{"model": "class-conditioned image diffusion model", "dataset": "scattered letters and digits in many colours", "train_examples": 195000, "image_size": 32, "horizontal_flip": false, "conditioning": "class", "arch": "uvit", "objective": "edm", "cond_dim": 128, "targets": ["largest"], "num_classes": 36, "cond_dropout": 0.1, "norm": "layernorm", "norm_position": "pre", "hidden_act": "relu", "mlp_ratio": 2, "head_dim": 16, "fused_qkv": false, "qk_norm": false, "parallel_block": false, "inner_norm": false, "moe": "expert_choice", "drop_path": 0.05, "num_experts": 64, "moe_every": 2, "expert_mlp_ratio": 0.5, "experts_per_token": 1, "shared_expert": false, "patch_size": [4, 4], "layers": 16, "width": 128, "positions": "conv", "residual_init": "scaled_by_depth", "optimizer": "muon", "muon_scale": "match_rms_adamw", "learning_rate": 0.0061, "momentum": 0.95, "nesterov": true, "orthogonalizer": "newton_schulz_5", "adamw_lr_other_params": 0.0022, "max_grad_norm": 5.0, "max_steps": 11500, "batch_size": 64, "epochs": 3.8, "lr_schedule": "cosine", "final_lr_fraction": 0.05, "warmup_steps": 570, "weight_decay": 0.2, "adamw_weight_decay_other_params": 0}
Rows from expert 29 of block 3, named by matrix and row number. Rows with one number belong to one neuron. Each number is 500 + 50 x the weight over its row's rms, rounded and kept within 0 to 999. All counts start at 0. Numbers have three digits each. After the name is the row's rms in percent of the matrix's.
# up: expert up (model.blocks.3.mlp.up, 64x64x128), inputs 0-63
# down: expert down (model.blocks.3.mlp.down, 64x128x64, transposed), outputs 0-63
up.1 100:453406517421538466521409424493509444524528553492542463546423479408437419523521561468513462524463472486548514388506502479559563561504473570465514455555537485465436521560527553437500472529466557
down.1 098:507439440514454486450498545439418512568535505510538498500516479528533475489473430525483479495634430505496515473543399504472428467522415524459478497505432534527483471469429550474326525444526549
up.2 105:431556549507392540424524476548487543554395443575597528577501498466554483475460431512491513443575432428465505606519582482479453527453540541469461540474443483544522456528459488540445456488381473
down.2 107:521442468496548549534529574523629497491544430421475515488516515553478548531471582520464479542512515509540526460467466449529575483555478505532467432499493465412491530422651446445595507478515402
up.3 127:448489412474460457642504446468483502488489495513503539573540504494546420494538532513501419442477501581587458505527507483494496501465501573512524509513427489473564559541456408555545532543446498
down.3 125:536520574442536575486568523487454451506508539547386496531466475484435605493502552448475489549491514530451496524577453546604486412522428482523462450476481410584472541446508510506458431494533548
up.4 098:437505492569471506651442500502476479459565514487446458501509441540457592482510475498447497504550514535485497480488493515481505535430488489511448521438554516436483428521557467454471541546470462
down.4 097:568493520557622475406496561503510548501565510537588566419548483442545506592409491484537495550556533472448550442409422444506471466535483489527551431554464434536482504556465452421505526502506394
up.5 104:459495502383537592469428521463444586538558512487481569459530500514457503484464485523563618478508452519458537490518434502498537470528564418510580411505541551438450405495472445476372436393462465
down.5 116:582416505601486611480501516418437517523493562518496428446475388514571571497435462453594365505500512495563533458527482493490539444472485511528537643541517430570528477486507645510525563505491513
up.6 086:431466523376507487457464502393488527439485532465450505519550530504426503481442516543544435449587464469553559523618503455489529401444507552508467574532460562488495458512483455523530522512548509
down.6 091:546509570417533583525485552575511474585489550500479516474404489533535563490479572494526418494504545503494509507451441545538629570606484528564502456500529490564463549513554496527579479476386564
up.7 116:554453554418583490463478494555498542445459453574518572468503530541461544482560400490396479515586475572530595522405474517475469534518474521461600541490440405532389491554465554516457408539571496
down.7 111:434510522473434504510518551497559492432481427449440408568505443469510445525569556477531460451592560469545506519580479523533558479450553508544518477544463489556633468567555409434498582505495429
up.8 074:532447559578490563451487476452563355554499579519451535441501448429494601481498524560455498501483440491447576558525563513552491507502550526429469453500520516482475467456444533475492554426538495
down.8 093:563494472572525528451508527408422599463460489514518446544533581490563467551529500427534596517528450542585455463519459563501467517450460563502498565432405545496559508527561534401514524555532421
up.9 091:526475542447500414508434535488509441422521513584524525498598490465598521487593504460513500496496439447468522559486435483556557507527440499526541551496474500456544500584472446518519493556491416
down.9 089:566578499461515547497623489494506383568556444468467442526422460435403467476481495462497490530491500534540530561418460583507499524406559472535474460503488532564500510469536512565410481514462520
up.10 101:494454590494470461449463521585469545499495514458577429463489513427525573493484477513497474504508513565512529525481333473489517392565443442485461384510443505438478384452650529494542450584531557
down.10 098:450544435540527530586542552453487456480575508517422518475474520538488458474510568448466503484621524448495455524465535496518556567409498530472582595571549475454563493571448401431495485506435408
up.11 105:503567502428483506589490502477477422515469473515489586561436413483421507501443636557536528478442419515563464424513484507469457525512497567497447473463385568489477569487423480473458509563517465
down.11 114:467524485526474511407514589451438502503533598478526552498507549457464395447399471456582408495471456445428472509533521502523431464499461461472539434489501517500532489466559577545528546474526483
up.12 092:489559412465454507604511480478515503460466380460489471411577526602515466501514519551513452541525558608510522459594455558476581547498428498519533456499471520393548473416566513395442504422474462
down.12 098:501489516492473517457598423561439582520526507548468555456522520465501544576457517507558530393444454426426540529520581453500458489484576504555487621515580450530504560568483442583549531620470505
up.13 092:527561438599470573577518498501458446490515352522589457483515527581495477482512472502438467547373461560554432440517493472467519539520511568430460503479463409416449502590494479464546476515479522
down.13 099:522465590410501543451508590500537494472561577523469548509479500544550507536522484454461487479489466520442571500468564514438454400482488444580522448488451510475609513461468520536492460546470445
up.14 102:549460488400472549617490506520527475555570497517508513354455489511431452522493503600496480521517486586519475482558483506572450464530532593456437523509477486486534562468476462497485469533505517
down.14 093:497510427438527410538487505450546555532499487506415490528513439468512484407465472428561514431500524462432454417512553529457466495541458468486462451484495424602455507414432670506525456528503500
up.15 079:419461430453544443467508429446463511515489457462511499586495576518499438483468535524442501497533494530556559570549521486386458365491471445571548474546403494520527497510430507541546483485453536
down.15 092:549436547452448580586565556594555448510556480477509477574495513516478579491583614483512461492477502527615497566499445513523583559489556567483582531577492562526548515515567408513521422545545460
up.16 097:531550476520528559539542446465472624413527498552464492476570484435423483506475432501431512454385527506537440533429450496550507519454489515497458479530631557471522475506482483447397507566556456
down.16 110:571433510512563470422502489481510491508545557513497484529504437416543488536599564457559495447472639499469523496559509530501457547467563460521570570511479466463466591511414576433527473368588473
up.17 093:520509470455536501548425610485563540411471481498427477439555563586497586514463513507516555493543451497468489485481543475487542521400552569462512530557512564483439450499446340548516571477489484
down.17 101:373503468486460510518479457530468524418468475461504465469423422412473454571452457478480486473341582532504529474520456501537535475461486541527535430548442441443539471532479540429574481592544478
up.18 094:489505500528554488475457465451439524508554549479476566492503569496525489536475569452462416489369495494555509447552485475439424460479420512466487504613406586546494543486541494470602517423549532
down.18 101:494516484473509467548451498538443439494356510487431443510458551569505445550545461536429545443434528479516436488561454618543569491475503491491449519435563583504608484487442389462538453417490573
up.19 086:533468498670420599497488469480472498621423480458553525523538527523570470498534516466434445525394469527586477447499445505481517560517466482511521496478544520506503517516446595446544519572509491
down.19 107:439507454555463409513508490516525489483474503560499536522398511553479604453530575565598550522501502553412505523541546470469521540548541568466475559499511482345490459429488439446461520546554477
up.20 108:471487431421480546555478525453434510498494578491513471596508493466476504517464493457395543467594502496460491497466586485515496562543476376545429431456502512606554574474547631501606548449496545
down.20 093:494577633442538437513534449477491535472446528491475507485436572584493470432530481514479503468549494482545541566506505492531560418492545562458526469470394482293539451467483482458453485566498548
up.21 092:526585442467412526500558549470452381580437463524500517526487467488504477437508511483482547496501496447598567465598504513495496553491558523559450510595466526617459436498562476504445592543477505
down.21 091:448506484506511437455486492464567442494517588476503464634505497520551474472592461539522547435502433492433483581525565467540525482522522496345493562529402496375570522481453443503602493523561450
up.22 094:444619414527455478536557503496513538542540542497561495437475464552516506467485435517514538512521453523409606529483513464551511517470467490433492540525549473466523496551548554440396492553603466
down.22 094:521539566549537466519481508470483515478458421501499537438480531520477500496519484513545439378461543568557465488505499432498508470470492478571458472449489438563423489399414481453592476430523528
up.23 120:592550574500460485584470529456513481493501455558514434525480597635543495438508528506481477510504440521534575483516515471496483562473486408472537452407458511445503551485438514537469462517462487
down.23 097:452368464468566498453506510510462487431524537553426545461581434535456512535538458460416384460547449585483486515540584551464343499543492532518536522545517388477542472486572504438507471546502528
up.24 110:495495536372512476614491576482504346560471489579480481476437501488388452476545452529533505480471545527528516422555492483538465485510496520487497533471454530439544655605534514511544600581439467
down.24 105:521517509528494581375456481391504506485485441425527566476515453415515508440417547445514468572527363508471514589399538494508541414489539468518512466576494484517446449550459578549450493446499471
up.25 100:490585542567507473573460428522493418587493490529496581423481494464495349520519522564511511568387564481438508522523479510565441478506514486483434446415516561499488534506529538451406633514440472
down.25 102:501539451525477573408549492471496541474483460579528520568535468397561506544428476502447490419527436414479411531480521432401495479525506441578416524441451529571552562486501503528467490471529418
up.26 087:413525602550459471521439554549549528514474446477614541544510550391487512502502489437504502495593458433584460470514631473459514495455511507516544572489464592529469505458462512452524429478476478
down.26 093:562535469465529513548531430491561435593519530466548474556586486578471561472584512586515495554636508568452508476497534507513590568588479490476451505561498497526513517568500504494546524546463480
up.27 081:581425474580538547518450463511497527535462541504477574459452531503542467495467480541516453487552477413501503612470553475542481463566551484521473470506546460433493467474462425406458485560546492
down.27 094:455486513541475492590511437410509500568548544469538392501499494474614452410489391431520518497438482443585523432531448496415449514536460520474483478568511587482481505450492525473497479487495470
up.28 156:510546472498490522485497507530513528386449459577554486560484524554529575502542409539425518507543392518530551559463478509522484413518511446488453386381529478480536523554462570563520435502518509
down.28 126:584490554503519508549534524504554512441549418499343519441532420500437447526512485452511420472547477494490527538426497563602454519396514535511498464516470485418512505538539450434455496488547460
up.29 101:488486578506593476407528499496539517510468529473475537476491512411516444501517533542501430528463479523516488557452478504460521554525388564456440513469504526606494508482499437494448493378458516
down.29 101:559495559506502507583584557579452470518584507448548481584574544467420521557509479421525456532496503499506504438533502570477527483507614508531548528594477519424483488556522527488517555572553527
up.30 134:521519514502518572514449499485544460434521444547425518458512513612430477495512418519420502521478390450456482578492529482528469496530591519446494474363453442515560557482539519548519491559469529
down.30 115:501502470422450456484570524489453508455492469503411515576496411494489467522582499538462465397291428568509535558500540558525511414492501430523468439432487491510516544506523519455453479479511491
up.31 076:596478561538509481477454442512512497573375581519484476481531520513594507447482461469522537486503544445518520452483646483481498539519496512548543528498505499533519510481520455543480588552448479
down.31 091:482475482555454468489551520497573587419509529487567453504498545465470531512496502551428453519471499464476514438582492465535496498475454535527444587546504469439554504448599507455552476498623544
up.32 117:452426530428513585534460464456466490466505497600531564467542499504588446487565479572526508413547499573566580474479493502508468529493476517566539393535395530475504431624415466601460501506430506
down.32 110:584562566405515485541572513566422571464545480446473379579505465433492534560318510406498492553480529435455452519430524569524495496443534452490478535512556493571467508445435572497594501489507461
up.33 097:622529602516483469526434455482488504528497472470580511501466514504408617478510546499543445526439440566505499470523537542510495379532518534485441505516513551395445509385457485542531452497436494
down.33 098:399469428410485589532481603471533552484517503537426462471498477442602417534512523524601502507541515409514462526497381520522534500459441516485545469443551512607538504587471532409430497523497529
up.34 104:462446539495542479598472446499492424490463466478574554437504510468507465507528551397446429477426468501479537504526461459571505491507470531543528518494501553607540552555506494579583552543590507
down.34 101:517514525526430486479546460492490497498451552436485435525475497466579406524510540519527556472534416513447437479494465427450448519458494470557516485466574546418513501403589513493373496502485548
up.35 092:572544364549544534512436549524469534439578427512440354475528488437488572492504536508462506508477425554388399478536492484547471529606478445564433499495557427459552577398493483512481525476554466
down.35 094:449430517535459469451577528580574455516515516523502537495542482526469409553597452499503506468509464568569545462493567439502503520495448452494490550474394528407421468535548521505443564546464555
up.36 144:614513522456532551495528517472550504416480438573429515499577470584563540507537354492377496475615438482490522574448520521499488550561542505502484489387528465426560564567530537587499452457540450
down.36 124:569435498487566504505547499521472543444547434550439445476531477519432528498511478484466432467462489492556521491502515540569486460472519473487464420541442470521496447546546448422491444530482480
up.37 095:478609576570574505461536515448495445487510565481496456521599532592477423495478506494404511566418541432634536478599519451487484436562472454497550484535424524541544537378586445437560515498576494
down.37 096:460474484504514399567537461464497473537422412535495482508438533576533371492498535515523541423448504505472496479515416486521554459551474532605431493506459629513547547479617474478509413447459606
up.38 111:611535431462585453527475567471514569543473473539460589481571465471477489465548431503410508455474458477565498487419450460483538477491531535446478537456603498498551530634468469499558493525461515
down.38 105:554452580540493570473557455533558557426562479532477408522486510425494450445509549479488367533551570502463534489474452594539540545431490475525532427422539448455493430396605482403477429471505491
up.39 111:632564575462501496615474457551555422558510479538517514427434440523472480526550517544460548516489504593514406533390465486484493487476551462554392517481476480530512549461470539503454544591404535
down.39 105:411534433341482486471477519427432570478488508493511557557520474422476414499455494494664525524507475439574544538548639428479524453454503478522523563446500495516559571556584466568442534455534501
up.40 106:507565565469482504611492454475487487563523464510556497491507525458499468508514492499484506466529486399654517501563439498576475459513472397440410465471478645531569529396532535495521489592526477
down.40 112:500534459452502408524510428507458457470409543540414498544460518515513368490493496599460501466505574501476481429550480511543596516463446454580504573455554452584522509493451459534410563469442556
up.41 092:577600482470492511389572510483417471472438557519518568467485459471598496517512517428461541478503493540517547471517539480488498507569466417538469465534444582491477446505427519511514518638485545
down.41 101:486588478535539503559497613462566508446461599472455430486506571536478525493528518492503508491466467439472486572478479466532528550534551409447486591495526538481517496439566611463469476488450618
up.42 103:542416487484474431500605504483457454560514546502497538531491484499538537503524513498519540509467493487553493428492439474516540536477425523442546532469422554561418516417484518517523527545523507
down.42 103:485465495618514546451423467609412474516436545479498536492506469508451421521530402535459525436511533494490476498559494524529508415468506557465478464572522483538509379515515507496416558500524517
up.43 092:491537459543461506431477456418430463548507545492447509494539486555408431485537401495477487618575598457482450522555497493513500495576499385475449488477570512428549529529569530520513506498482471
down.43 098:533472481485475498468523419535535531469491472583480471504562556428635545487559538648496464455502506515515476508466503457567538496355464510532491536445460525547482536432533489421560443487455478